Weights of a small masked spectrogram model.
Training: adamw at rate 0.0014, batches of 128.
Data: trained on notes from a synthesiser with random patches, 78125 training examples, 12.6 epochs.
Rows from block 15 of the encoder, named by matrix and row number. Rows with one number belong to one neuron. Each number is 128 + 24 x the weight over the matrix's rms, rounded and kept within 0 to 255. All counts start at 0. Numbers have three digits each.
# fc1: MLP up (encoder.blocks.15.mlp.fc1.weight, 1152x384), inputs 0-191
# fc2: MLP down (encoder.blocks.15.mlp.fc2.weight, 384x1152, transposed), outputs 0-191
fc1.749:128128128128128128128128128128128128128128128128128128128128128128128128128128128128128128128128128128128128128128128128128128128128128128128128128128128128128128128128128128128128128128128128128128128128128128128128128128128128128128128128128128128128128128128128128128128128128128128128128128128128128128128128128128128128128128128128128128128128128128128128128128128128128128128128128128128128128128128128128128128128128128128128128128128128128128128128128128128089128128128128128128128128128128128128128128128128128128128128128128128128128128128128128128128000128128128128
fc2.749:128128125132126128128127128128126123129128129128128128128127128133127128111127128127128134144128128129125126130124124128128128128129129134130131133129132129129129128128128128128119122128126126128130129125129129122128128128128129128127142126128127128128128118128129129128130128126128128128130128126128124128128127126129130129128125128126128134127129126129129128127135127128131128128133128127128127128128127128129128129133128125128125121125129127133128127125126123128130128126127130128127128128128128128126145124128152128128128129128127127127129128126128128129130200128132128127
fc1.750:128128128128128128128128128128128128128128128128128128128128128128128128128128128128128128128128128128128128128128128128128128128128128128128128128128128128128128128128128128128128128128128128128128128128128128128128128128128128128128128128128128128128128128128128128128128128128128128128128128128128128128128128128128128128128128128128128128128128128128128128128128128128128128128128128128128128128128128128128128128128128128128128128128128128128128128128128128128128128128128128128128128128128128128128128128128128128128128128128128128128128128128128128128128000128128128128
fc2.750:128128128130128128128128129128127127128128128128128128127128128129128127121127128127128128130128128130127128130127128128128128127128128129128130129128129129128128128128128128128128127128128128128129128126128128127128128128128129128127129128128128128128128126128129129128128128127128128128129128128128126128128127128128129128128127128128128129127129126128128128128133127128128128128128128128128128128128127128128128129128128128128127128128128126134128128127128128128129128127128129128128128128128128128128135127128143128128128128128128127128129128126128128129128141128129128128
fc1.751:128128128128128128128128128128128128128128128128128128128128128128128128128128128128128128128128128128128128128128128128128128128128128128128128128128128128128128128128128128128128128128128128128128128128128128128128128128128128128128128128128128128128128128128128128128128128128128128128128128128128128128128128128128128128128128128128128128128128128128128128128128128128128128128128128128128128128128128128128128128128128128128128128128128128128128128128128128128077128128128128128128128128128128128087128128128128128128128128128128128128128128128128128128128000128128128128
fc2.751:128128128129128128128128128128126126128128129128128128128128128131128125115127128127128133133128128128124126129124127128128129128128129132129130132129131129129129128128128128128122124128128128128129128126128128125128128128128128128128129127128128128128127125128129129128129128127128128128129128127128126128128127126129130128128127128126128129127129127128128128127134127128130128128131128128128128128128128128128128129129128128128126126127128128131128128127128127128129130127128129128127128129128128128128137125128137128128128128128127127128128128127128128128128148128129128128
fc1.752:128128128128128128128128128128127128128128128128128128128129131130130132114129128128128128128127129128128128128128131130128129128128128128128127128128128127128127128128128126128127128128128128128126128128128128127128128128127127128128126127127128128126120128128128128128128128128128128128127128128127128127128128127128127128128128128128128128128128128127128125127127128128128128128128128128126128128128128128129128128128128128128128128128128127127128128127128128129108132128128127127128128127128128128128128128128165128128128126128128128128128128128128128127127039128128128128
fc2.752:128129125133127127128126128127126126128128130128127128126125131129128126116124128126126132156127129134125127129123126128128129128128129132129137132137130130130132128128128128128129127128128127128130130126129128123128128129127127131126134128129128128128125116128129130129128128126128126128128128126128115126128127128131132115127122127126127142127129126129129128127136127128130129129134130128128127128127127128129128129132128125131127128127129124138127128127126125129142132126128133128127128128128128128125137127128201128128128127128127127126128128125128130129130143128129128128
fc1.753:128128128128128128128128128128128128128128128128128128128128128128128128128128128128128128128128128128128128128128128128128128128128128128128128128128128128128128128128128128128128128128128128128128128128128128128128128128128128128128128128128128128128128128128128128128128128128128128128128128128128128128128128128128128128128128128128128128128128128128128128128128128128128128128128128135128128128128128128128128128128128128128128128128128128128128128128128128128125129128128128128128128128128128128128128128128149128128128128128128128128128128128128128128128000128128128128
fc2.753:128128124129126128129127129126127122128129131129127128127125131131128124100126129125128138151128128129123124129123125128128132131132131134131131134130131130128129128129125128126116125129127123128129128125128128120127128128128125129126129124129127128125128111130129130128128127126128128128131128126128124125129127125129134125127122127125128149127129126129129120124137127128130128129136128127128127128132127124128128128128127127128126124127128126130127127125126126129128129127128131128127128128128128127129137126126137128128128128128126126126128128127127128129130170128128130128
fc1.754:128128128128128128128128128128128128128128128128128128128128128128128128128128128128128128128128128128128128128128128128128128128128128128128128128128128128128128128128128128128128128128128128128128128128128128128128128128128128128128128128128128128128127128128128128128128128128128128128128128128128128128128128128128128128128128128128128128128128128128128128128128128128128128128128128128128128128128128128128128128128128128128128128128128128128128128128128128128128128128128128128128128128128128128128128128128218128128128128128128128128128128128128128128128000128101128128
fc2.754:128128127128127128128128129128127126128128129128128128127128129129128126116127128127128131134128128129126127129125127128128128128128128131128130132129130129128128128128128128128124127128128128128129128126128128127128128128128128128127128128128128128128128127128129129128129128127128128128129128127128125128128127128128129127128127127127128129128129127128128128128134127128129128128130128128128128128128127128128128129128128127128126127128128127130128128127127127128129129127128130128127128128128128128129136127128135128128128128128128127128128128127128128128128147128128128128
fc1.755:128128128128128128128128128128128128128128128128128128128128128128128128128128128128128128128128128128128128128128128128128128128128128128128128128128128128128128128128128128128128128128128128128128128128128128128128128128128128128128128128128128128128128128128128128128128128128128128128128128128128128128128128128128128128128128128128128128128128128128128128128146128128128128128128128128128128128128128128128128128128128128128128128128128128128128128128128128128128128128128128128128128128128128128128128128128128128128128128128128128128146128128128128128128000128128128128
fc2.755:128128126131126128128127128128125120128129129128128128128126128132127127108127128126128133144128128128124125130124113128128128128128129135130134133129132130128129128128127128128117121128127126128130129124129130124128128128128129128127137126129127128128128121128129129128129128126128128129130128126128123128128126126129130128128125128126128140127129126130130128127139127128131128128139128127128127128128127128128128131134128125128124123126129127133128127124126124128129129126128131128128128129128127128128146124127161128128128128128127127128129128126128128129130185128133128127
fc1.756:128128128128128128128128128128128128128128128128128128128128128128128128128128128128128128128128128128128128128128128128128128128128128128128128127128128128127128128128128128128128128128128128128128128128128128128128128128128128128128128128128128128128128128128128128128128128128128128128128128128128128128129128128128128128128128128128128128128128128128128128128128128128128128128128128128128128128128128128128128128128128128128128128128128128128128128128128128128128128128128128128128128128128128128128128128128128128128128128128128128128128128128128128128128000128128128128
fc2.756:128128126131125128128127129128126120129129130128128128132127129134128123099127128126131138153128127127121122129119124128127130128130130135131132136130134131129129129128122129126111119128121124128130128124130131116128127128128128128126137124129126129125128111128129129129129128126128128129132128125127123127128126122129131130128124124123128137127128123129132125124147127128131128131132128127128126128130127126128128129132127125129122104124129127133128127122125123128129131125127129127127128129128127127128148120127145127128128130128126126128130128126127128131130237128138129127
fc1.757:128128128128128128128128128128128128128128128128128128128128128128128128128128128128128128128128128128128128128128128128128128128128128128128128128128128128128128128128128128128128128128128128128128128128128128128128128128128128128128128128128128128128126128128128128128128128128128128128128128128128128128128128128128128128128128128128128128128128128128128128128128128128128128128128128128128128128128128128128128128128128128128128128128128128128128128128128128128128128128128128128128128128128128128128128128128133128128128128128128128128128128128128128128128000128128128128
fc2.757:128128128128128128128128128128127126128128128128128128128128128129128126118127128127128130130128128129126128129125128128128128128128128130128129129129130129128128128128128128128128127128128128128129128126128128128128128128128129128127128128128128128128128127128129129128129128127128128128128128127128127128128127128129129128128127128127128128127129127128128128128132128128129128128128128128128128128128128128128128129128128128128127128128128128130129128127128128128129129127128129128127128128128128128128134127128133128128128128128128127128128128126128128128128134128128128128
fc1.758:128128128128128128128128128128127128128128128128128128128128129128129128128128128128128128128127128128128128128128129130128128128128128128128127128128128128128128128128128127128128128128128128128126128128128128127128128128127128128128128128122128128127122128128128128128128128128128128128127128128128128128128128128128128128128128128128128128128125128128128128128128128128129128128128128128128128128128128128128128128128128128128128128128128128128128128128128128128128130128128128128128128128128128128128128128128144128128128128128128128128128128128128128128128000128128128128
fc2.758:128129127131127128129127128127126124128128129128128127127126129130127123104126128126126136143128128128123126129123120128128128129130129133130133133130131130128129128128128128128119125129128126128130129125128128122128128128128127129127129126129127128125128122129129130129128128126128127128129128126128123127128127126130132126128121127125127149127130125129129128126141127128130129130135128127128127128129127128129128131131127125132126123126128126130127128126126126128129130126128132128128128128128128128129145126127152128128128128128127126127128128126128128129129156128129128128
fc1.759:128128128128128128128128129128128128128128128128128128128128128128128128128128128128128128128128128128128128128128128128128128128128128128128128127128128128128128128128128128128128128128128128128128128128128128128128128128128128128128128128128128128128128128128128128128128128128128128128128128128128128128128128128128128128128128128128128128128128128128128128128128128128128128128128128128128128128128128128128128128121128128128128128128128128128128128128128128128128128128128128128128128128128128128128128128128125128128128128128128128128128128128128128128128000128128128128
fc2.759:128129125133126128128127129128126118130129130128128128131127129137128127106128128126128139148129129127122122129122115128127132129130130136131132135129133131129128129129123128126110117128121125128130128123128134117128128128129128128127148123128127129128127097128128130128129128126128127128130128126128124128128126123130131130128118128126128146127130124128133127126140128127132128128140128125128127128129127125128128128133127126127123113124128122133128127120126125128129130126127128127127128129128128128127139117126165128128128131128126125128129128125127128129135210128135128127
fc1.760:128127128128128128128128128127124128128128129128126128128130130129130128128129128128128128129127129128128130129130131132128129128128128128128128128128128127127127128128128125128127126128128128128124128128126127127127128128127126128128128127125128128120125128128126128128128128128128128128127128128127128085186128127128128128128127128126128128128128128127128128126128128128128129128128128128126127128128128128128128128128128128128128128127128127126128128128128128128122136128128125223128128128128128128128129128128174128128128126128127128128128128128128128127128000128128128128
fc2.760:128128121130126128128127128126127120125128132129127128127119132131129119089123128125127141174128128130124123129120124128128131131133131135131135135133131130130131128128126128127118126128128122128130128125129128120128128128128125131126128124129127127123127110130130130129129128125128127128129128126128121126129129125129133125126123127125128153127129125129130117123137128128130129129138128128128126128132127125128128128128127126131125124128128126130127127126126124130129132126128132128127128128135127126129136125127134127128128127128126127125128127127128128130129174128128129128
fc1.761:128128128128128128128128128128128128128128128128128128128128128128128128128128128128128128128128128128128128128128128128128128128128128128128128128128128128128128128128128128128128128128128128128128128128128128128128128128128128128128128128128128128128128128128128128128128128128128128128128128128128128128128128128128128128128128128128128128128128128128128128128128128128128128128128128128128128128128128128128128128128128128128128128128128128128128128128128128128128128128128128128128128128128128128128128128128128128128128128128128128128128128128128128128128000128128128128
fc2.761:128129125133126128128127128127126118130129130129128128129127129136127125089127128127128138169128128128121123129120102128127130129131130135131135135130133131130129129129124128126120121129127125128130128124128130116128129128129128128126144122128127129129127099129129130129129128126128127129130128125128124126129126124131132128128114128124128158126130124128130129125163128128132128130139128126128127128130127126128128128132127125129125112124129123132128128121126126129129131125127130128126128129128128128128148121126187128128128128128126125127129127125127130128133183128132129127
fc1.762:128128128128128128128128128128128128128128128128128128128128128128129128128128128128128128128127128128128128128128128128128128128128128128128128128128128128128128128128128128128128128128128128128128128128128128128128128128128128128128128128128128128128128128128128128128128128128128128128128128128128128128128128128128128128128128128128128128128128128128128128128128128128128128128128128128128128128128128128128128128128128128128128128128128128128128128128128128128000128128128128128128128128128128128128128128128146128128128128128128128128128128128128128128128000128128128128
fc2.762:128128127130127128128127128128127125128128128128128128127127128129128126121127128127128131131128128129126127128125126128128128128128128130130133129131131129128129128128128129128127127128129128128129130126128128128128128128128129130127134128129128128128127126128129130128129128127128128128129128128128126128128127128129130128128124128127128142127129127128129128128133127128129128128130129128128127128128127128129128128129128126128128128128128127143128128127127126128130130127128130128128128128128128128124136127128135127128128128128128127127129128126128128129128133128129128128
fc1.763:128128128128128128128128128128128128128128128128128128128128128128128128128128128128128128128128128128129128128128128128128128128128128128128128128128128128128128128128128128128128128128128128128128128128128128128128128128128128128128128128128128128128128128128128128128128128128128128128128128128128128128129128128128128128128128128128128128128128128128128128128128128128128128128128128128128128128128128128128128128128128128128128128128128128128128128128128128128128128128128128128128128128128128128128128128128128128128128128128128128128128128128128128128128000128128128128
fc2.763:128128126130127128128127129128126122129128129128128128129126128130128127112127128126128134141128128128125127130127125128128128128128129134131131132129132129128129128128127129127115121128128126128129129124129128126128127128128127128126131127129127128127128123128129129128129128126128128128130128128128126128128126125129130128128123128126128147127130125129130127125141127128129128128134128127128127128128127127128128130131128126128124126126128127133128127122126123128129128126128130128128128129128128128128146124127146127128128128128126126128130128126128128129129184128130128127
fc1.764:128128128128128128128128128128128128128128128128128128128128128128128128128128128128128128128128128128128128128128128128128128128128128128128128128128128128128128128128128128128128128128128128128128128128128128128128128128128128128128128128128128128128127128128128128128128128128128128128128128128128128128128128128128128128128128128128128128128128128128128128128128128128128128128128128128128128128128128128128128128128128128128128128128128128128128128128128128128126128128128128128128128128128128128128128128128136128128128128128128128128128128128128128128128000128128128128
fc2.764:128128127129128128128128128128127126128128128128128128127128128128127126122127128127128128129128128129126128129127127128128128128128128129129130128129130129128128128128128128128129127128128128128129130125128128128128128128128129129127128128128128128128128127128129129128129128127128128129128128128128128128128127128128129128128125128127128135127129126128128128128132127128129128128128128128128127128128127128128128129128128128128127128128128127131128128127128128128129129126128130128128128128128128128129135127128135128128128128128128127128129128126128128128128135128128128128
fc1.766:128128128128128128128128128128128128129128128128128128128128128128128128128128128128128128128128128128128128128128128128128128128128128128128128128128128128128128128128128128128128128128128128128128128128128128128128128128128128128128128128128128128128128128128128128128128128128128128128128128128128128128128107128128128128128128128128128128128128128128128128128128128128128128128128128128128128128128128128128128128128128128128128128128128128128128128128128128128128128128128128128128128128128128128128128128128128128128128128128128128128128128128128128128128000128128128128
fc2.766:128128127129127128128128128128127126128128128128128128127128128128128127121127128128128129130128128129127128129127127128128128128128128130129130128129131129128128128128128128128126127128128128128129129125128128128128128128128129128127129128128128128128128127128129129128128128127128128129128128128128127128128127128129129128128125128127128130127129127128128128128132127128129128128129128128128127128128128128128128128129128128128128128127128128131128128127127128128129128126128128128128128128128128128128134127128137128128128128128127127128129128126128128128128134128129128128
fc1.767:128128128128128128128128128128128128128128128128128128128128128128128128128128128128128128128128128128128128128128128128128128128128128128128128128128128128128128128128128128128128128128128128128128128128128128128128128128128128128128122128128128128128128128128128128128128128128128128128128128128128128128128128128128128128128128128128128128128128128128128128128128128128128128128128128128128128128128128128128128128128128128128128128128128128128128128128128128128000128128128128128128128128128128128128128128128128128128128128128128128128128128128128128128128000128128128128
fc2.767:128128127130127128128128128128127126128128129128128128128128128129128124112127128128127134135128128129125126128123127128128129128129129131129131131130131130129129128128128128128123126128129128128129128125128128124128128128128129128127128128128128128128127126128129129128129128127128128128128128127128127128128127127129130128128126128127128130127129126128128128126133127128130128128130128128128127128128128128128128129128128128128127126127128128131128128127127128128129130127128129128127128129128128129128140127128135128128128128128128127128129128126128128128128142128130128128
fc1.768:128128128128128128128128128128128128128128128128128128128128129128128128128128128128128128128127128128128128128128128128128128128128128128128128128128128128128128128128128128128128128128128128128128128128128128128128128128128128128128128128128128128128124128128128128128128128128128128128128128128128128128128128128128128128128128128128128148128128128128128128128128128128128128128128128128128128128128128128128128128128128128128128128128128128128128128128128128128053128128128128128128128128128128128128128128128143128128128128128128128128128128128142128128128000128128128128
fc2.768:128128126131127128128127127127127125128128129129128128127127129130128122109126128126127135149128128129123126128120126128128128128129129133130131133131132130130131128128128128128125127128129128128130129125129128121128128128128129129127130128129127128128126118128129129129129128127128128129129128126128122128128127127129131126128124128126128136126129126129128128125136127128131128129131129128128127128128127128128128130129127127128126125127128127131128128127127127128130133126128132128127128129128128128129146126128154127128128128128127127127129128126128128129129156128130128128
fc1.769:128128128128128128128128128128127128128128128128128128128129131130130130128128128128128128128127128128128128128128130129128129128128128128128128128128128128128127128128128126128127127128128128128126128128128128102128128128127127128128127128128128128125120128128128128128128128128128128128127128128127128127128128128128127128128128128128128128128128128127128128127127128128128128128128128128127128128128128128128128128128128128128128127128128127127128128127128128128127132128128127128128128127128128128128128128128175128128128126128128128128128128128128128127127038128128128128
fc2.769:128128126132127128128126128128127126128128129128127128126126132129127126117120128126126132148127128132125126128123126127128129128128128132129139133140130129130131128128128128128129128128129128128130130126129128125128128129127127131127130128129128128128125121128130130129129128127128127128128128126128110127128128128131132120127124127125127134127129126129129128127135127128130129129131130128128127128127127128129128128129128126129127128128129124137128128127126125128137136126128132128127128128128128128127135128128182128128128127128127128126128128125128130129129139128128128128
fc1.770:128127128128129128128128128127119128128128129128126127128131131129130128128128128128128128129128129129128131130130131133128129128128128128128128128128128127127127128128128125128111126128128128128123128127126127126124128128127126128128126127127128128119125128128125128128128128128128128127231128128128129126129128127125128127128127128120128129128128128127128128126127128128128129129128129128126127128128128128128128128128128128128128128127128127126128128128128128129123135128128126128128127127128128128128129128128169128128126126128127128128128128128128128127128000128128128128
fc2.770:128128121129126127129126128126127117123128134129127127127122136134130120099122128118127141154127128133123125131121125128129133132135132135131131133132131130129141124128123128126114124128125121128130128125129128116128128126128123130126129124129122127115127105129130130129129126123128128128131128126128120125129128125129134119127122123125128154127130121129130094122160127128130129130134128128126127128137127122128128129129128125131122121128127126130124127125126121130129130126129133128127128128129126126124145125126137127128128127129126127125129128127127128131131197129128131127
fc1.771:128128128128128128128128128128128128128128128128128128128128128128128128128128128128128128128128128128128128128128128128128128128128128128128128128128128128128128128128128031128128128128128128128128128128128128128128128128128128128128128128128128128128128128128128128128128128128128128128128128128128128128152128128128128128128128128128128128128128128128128128128128128128128128128128128128128128128128128128128128128128128128128128128128128128128128128128128128128128128128128128128128128128128128128128128128128128128128128128128128128128128128128128128128128000128128128128
fc2.771:128128127128128128128128128128127125129128128128128128128127128129128125115127128127128131136128128128124127129125126128128128128128129131129130131129130129128128128128127128128121125128128127128129128125128128126128128128128128128127128127128128128128128127128129129128129128127128128128128128128128127128128127127129129128128125128126128134127129126128128127125134127128129128128133128128128127128128127128128128129128127128128127126127128127130128128126127127128128129126128129128128128128128128128128139126128137128128128128128127127128128128127128128128128149128128128127
fc1.772:128128128128128128128128128128128128128128128128128128128128128128128128128128128128128128128128128128128128128128128128128128128128128128128128128128128128128128128128128128128128128128128128128128128128128128128128128128128128128128128128128128128128128128128128128128128128128128128128128128128128128128128128128128128128128128128128128128128128128128128128128128128128128128128128128128128128128128128128128128128128128128128128128128128128128128128128128128128128128128128128128128128128128128128128128128128128128128128128128128128128128128128128128128128000128128128128
fc2.772:128128127129128128128128128128127126128128128128128128127127128129128124115126128127128132134128128129124127128124126128128128128128129131129131130129131129128129128128127128128123126128128127128129128125128128128128128128128128128127128126128128128128127127128129129128128128127128128128128128127128126128128127127129130128128122128126128136127129126128128128126134127128129128128133128128128128128128128128128128129128128128128127127127128127130128128126127128128128129126128130128127128128128128128128136127128137128128128128128127127127128128126128128128128143128129128128
fc1.773:128128128128128128128128128128128128128128128128128128128128128128128128128128128128128128128128128128128128128128128128128128128128128128128128128128128128128128128128128128128128128128128128128128128128128128128128128128128128128128128128128128128128128128128128128128128128128128128128128128128128128128128128128128128128128128128128128128128128128128128128128128128128128128128128128128128128128128128128128128128128128128128128128128128128128128128128128128128128128128128128128128128128128128128128128128128128128128128128128128128128128128128128128128128000128128128128
fc2.773:128128127129127128128128128128126126128128129128128128128128128129128123117127128127128130132127128129126128129124127128128128128128128130129129130129131129129128128128128128128125126128128128128130128126128128128128128128128129128127128128128128128128127127128129129128129128127128128129129128127128126128128127128129130128128127128127128129127129126129128128128134127128130128128129128128128127128128128128128128130129128128128126127127128128131128128127127128128129130126128129128127128129128128129128141126128141128128128128128127128128128128126128128128128141128129128128
fc1.775:128128128128128128128128128128128128128128128128128128128128129128129128128128128128128128128128128128128128128128129128128128128128128128128128128128128128127128128128128127128128128128128128128127128128128128127128128128128128128128128128128128128128125128128128128128128128128128128128128128128128128128128128128128128128128128128128128128128128128128128128128128128128128128128128128128128128128128128128128128128128128128128128128128128127128128128128128128128128128128128128128128128128128128128128128128128155128128128128128128128128128128128128128128128000128128128128
fc2.775:128128126131127128128126129128126125127128130128128128126125130129127126113126128126127135150127128130125127130124126128128129128128129132129131132131130130128130128128128128128125126128128126128129128125128128126128128128127126129126129128129127128128127115128129130129128128126128127128129128127128122126128127128129132126127121127127127145127129125129128128126137127128130128129132128128128127128128127128128128129128128124128126127127128125130127128126127125128130129126128133128127128128128128128128140126127182128128128127129127127126128128126128128129130147128129128127
fc1.776:128128128128128128128128128128127128128128128128128128128129130129128128128128128128128128128127128128128128128128129129128128128128128128128128128128128128128128128128128127128127128128128128128128128128128128127128128128127127128128127127128128128128121128128128128128128128128128128128127128128128128128128128128128127128128128128128128128128128128127128128127128128128128128128128128128127128128128128128128128128128128128128128128128128127127128128128128128128127130128128128128128128127128128128128128128128170128128128127128128128128128128128128128128127029128128128128
fc2.776:128129126131127128128126128127127126128128129128128128126127131129127126118122128126126134149127129132125127128122126127128128128128128130129131132136130130129132128128128128128129128128129128128130129126129128127128128129127128130127128128129128128128125117128129130129128128127128127128129128126128122127128127128130131125127124127126127135127129126129128128126134127128130128129131130128128127128127127128129128128128128126128127128127128124133127128128127126128133135126128132128127128128128128128129132127128167128128128127129127127127128128126128130129129137128128128128
fc1.777:128128128128128128128128128128128128128128128128128128128128128128128128128128128128128128128128128128128128128128128128128128128128128128128128128128128128128128128128128128128128128128128128128128128128128128128128128128128128128128128128128128128128127128128128128128128128128128128128128128128128128128128128128128128128128128128128128128128128128128128128128128128128128128128128128128128128128128128128128128128128128128128128128128128128128128128128128128128128128128128128128128128128128128128128128128128131128128128128128128128128128128128128128128128000128128128128
fc2.777:128128128128127128128128128128127127128128129128128128128128128129128122117127128127128131131128128129124128128124127128128129128128129130128130131130130129128129128128128128128125127128128128128129128127128128126128128128128128128127128127128128128128127127128129129128128128127128128128128128127128127128128127128128130126128127128127128128127129127128128128127133127128129128128129128128128128128128128128128128129128128128128127127128128127130128128128128128128128130127128130128127128128128128128128134127128131128128128128128128128128128128127128128128128137128128128128
fc1.778:128128128128128128128128128128128128128128128128128128128128128128128128128128128128128128128128128128128128128128128128128128128128128128128128128128128128128128128128128128128128128128128128128128128128128128128128128128128128128128128128128128128128128128128128128128128128128128128128128128128128128128128128128128128128128128128128128128128128128128128128128128128128128128128128128128128128128128128128128128128128128128128128128128128128128128128128128128128096128128128128128128128128128128128128128128128128128128128128128128128128128128128128128128128000128128128128
fc2.778:128128127129127128128128128128126125128128129128128128128128128129128126118127128127128130131128128129126128129125127128127129128128128131129130130129131129129128128128128128128126126128128128128129128126128128127128128128128129128128128128128128128128127127128129129128129128127128128129129128127128127128128128128129129128128128128127128129127129127128128128128132127128130128128130128128128128128128128128128128129129128128128127127127128128132128128127127127128129130127128128128127128128128128128128137126128137128128128128128128127128129128126128128128128141128129128128
fc1.780:128128128128128128128128128128128128128128128128128128128128128128165128128128128128128128128128128128128128128128128128128128128128128128128128128128128128128128128128128128128128128128128128128128128128128128128128128128128128128128128128128128128128128128128128128128128128128128128128128128128128128128197128128128128128128128128128128128128128128128128128128128128128128128128128128128128128128128128128128128128128128128128128128128128128128128128128128128128128128128128128128128128128128128128128128128128129128128128128128128128128128128128128128128128062128128128128
fc2.780:128128127129128128128127128128127125128128128128128128127127128128128133122127128126128130132128128129128128129128127128128128128128128130129130129128130129128128128128128128128125126128128128128128129126128128128128128128128127129127129128128128128127128127128129129128129128127128128128128128128128128128128127127128129128128125128128128134127130127128128128127133127128128128128130128128128128128128127128128128129130128127128127128128128125136128128126128125128129128127128130128128128128128128128128135126128140127128128128128128127128128128127128128129129137128128128127
fc1.781:128128128128128128128128128128128128128128128128128128128128128128128128128128128128128128128128128128128128128128128128128128128128128128128128128128128128128128128128128128128128128128128128128128128128128128128128128128128128128128128128128128128128128128128128128128128128128128128128128128128128128128128128128128128128128128128128128128128128128128128128128128128128128128128128128128128128128128128128128128128128128128128128128128128128128128128128128128128128128128128128128128128128128128128128128128128128128128128128128128128128128128128128128128128000128128128128
fc2.781:128128128129128128128128128128127127128128128128128128128128128128128128124127128127128128129128128129127128129128128128128128128128128129128128128128129128128128128128128128128128127128128128128129128126128128128128128128128128128127128128128128128128128127128129129128128128127128128128128128128128127128128128128128129128128127128128128128128128127128128128128132128128128128128128128128128128128128128128128128129128128128128127128128128127130128128128128128128129128127128129128128128128128128128128132127128136128128128128128128128128128128127128128128128131128128128128
fc1.782:127128128128129128128128128127124128128128129128127127128130131130131131124129128128127128128126128128128128129128131130128129128128128128128127128128128127128126128128128124128127127128128128128125128128127128127128128128127126128128125127123128128119120128128127128128128128128128128127127128128128129127128128126128127128129128128128128129128128129127127128126127128128129128128118128128126127128128128128128128128128129127128128127128128127127128129128129127128127134128128127127128127127128128128126129128128206129128127126128128128128127128128128128127127040128128128129
fc2.782:128129126131127128128126128127127127127128129129127128126126130128128124116115128126126136158128129130125126128123126127128129128129128132129140131140132130130133128128128128128130128128129128128130130127129128128128128128127128131126130128129128128128124117128130130129128128127128127128128128126128122127128127128132132124127120127125127141127129126129128128126134127128130128129130129128128125128127127128129128128129128126129128128127128123134128128128126127129133134127128132129127128128128128129128131128128152127128128127128127128126128128125128131129129136128128128128
fc1.783:128128128128128128128128128128128128128128128128128128128128129128128128128128128128128128128128128128128128128128128128128128128128128128128128128128128128127128128128128128128128128128128128128128128128128128128128128128128128128128128128128128128128125128128128128128128128128128128128128128128127128128128128128128128128128128128128128128128128128128128128128141128128128128128128255128128128128128128128128128128128128128128128128128128128128128128128128128128128128128128128128128128128128128128128128128128132128128128128128128128128128128128128128128128000128128128128
fc2.783:128129125131126127128127128127125121128128130128127128128125128131127125102126128125126134162127128129124126130122098127127128128128129132130130132129132130128129128128127129128124125128127127128131130124129130119128128128128128129126131128129127128128127122129130129129129128126128128128130128126129120128128127127131132124128122127126127156127129126130129128127137126128131128130134129128128127128128127128129128133131127124129126120127129127133128128125126127129134131125128133128127128129128128128126150126127185127128128128129127126126129128126128128129129167128129128127
fc1.784:128128128128128128128128128128128128128128128128128128128128128128128128128128128128128128128128128128128128128128128128128128128128128128128128128128128128128128128128128128128128128128128128128128128128128128128128128128128128128128128128128128128128128128128128128128128128128128128128128128128128128128128128128128128128128128128128128128128128128128128128128128128128128128128128128128128128128128128128128128128128128128128128138128128128128128128128128128128128128128128128128128128128128128128128128128128128128128128128128128128128128128128128128128128000128128128128
fc2.784:128128127128127128129127129127127127128128129129128128127128129129128123116126128126128132133128128129124128129126127128128130128129129130129130130129129129128129128128127128128123126128127127128129128126128128126128128128128128128127128126128128128128128125128129129128128128127128128128129128127128127128129127127128131126128126127127128129127129127128128128125134127128128128128130128128128128128128128128128128129128128128128126127128128127129128128127128127128128128127128131128127128128128128128128133127128132128128128128128127128128128128127128128128128140128128128128
fc1.785:128126128127127130128128129128128128128128128128128128128128128128128128129128128127128128128128128128130129128129128128128128127128127127127128128127128128127128128128128129128128128128128128128128128128128128129128128128128128128129128128128128128129129128128128129128128128128128128128128128128128128128128128128128128128128128127128128128128128128128128129128128128128128128128128128128128128128128128128128128128128128128128128128128128128124128128128128128128000208128128128128128128128128128128129128127128126127128128128128128128128161128129128128128128000128128128128
fc2.785:128130121136127127128126130127127106129130136128128128131112129139133140093127129123128140148129130130127128151121107128130132132133131137134133135130133131128130123130127129126108109130114119131138128125129132106126127126130124131123172122129118131119127079130128130126130123125127125127132128127126124127129127124149136121126120127124129198126134123128134116126179127127131129131143127117127126129136126118129128131140128120133121112125128127143115126118124118128130117127127131127128129129142127125111154116121194131125127128129124124126133125127126128129141255129132130126
fc1.786:128128128128128151128128128128128128128128128128128128128128128128128128128128128128128128128128128128128128128128128128128128128128128128128128128128128128127128128128128128128128128128128128128128128128128128128128128128128128128128128128128128128128128128128128128128128128128128128128128128128128128128128128128128128128128128128128128128128128128128128128128128128128128128128128128128128128128128128128128128128128128128128128128128128128128128128128128128128128128128128128128128128128128128128128128128128128128128128128128128128128128128128221128128128000128128128128
fc2.786:128128125130127128128127129128126124128128130128128128126126130131128127106126128126128137157127128129125127130124125128128131128129129134130131134129131129128129127128127128128120124128126125128129128125129128121128128128128126129126130126129127128127128112129129130128128128126128128128131128127128123127128127126128131127128121127127128146127130124129129127124144127128130129129135128127128128128130126127128128131129128125128125123126128126131127127124127122128129128126128132128128127128128128128127165126126205128128128128129127127127128128126128128129131189128130129127
fc1.787:128128128128128128128128128128128128128128128128128128128128128128128128128128128128128128128128128128128128128128128128128128128128128128128128128128128128128128128128128128128128128128128128128128128128128128128128128128128128128128128128128128128128125128128128128128128128128128128128128128128128128128128128128128128128128128128128128128128128128128128128128128128128128128128128128128128128128128128128128128128128128128128128128128128128128128128128128128128082128128128128128128128128128128128128128128128143128128128128128128128128128128128128128128128000128128128128
fc2.787:128128126130127128129127127127127125128128129129127128127127130130128121104126128126127138158128128129123125128120126127128129130130129132130132133132131130129131128128128128128124127128129127128130129125129128123128128129128128129127128127128128128127126118128129129129129128127128128129129128126128123127128127127129132126128124127126128137127129126129128126126135127128131128129131128128128127128128127128128128128128127127128126126128128127130128128127126127129129134126128131128127128129128128128129139127127136127128128127128127127127128128126128128129129148128129128128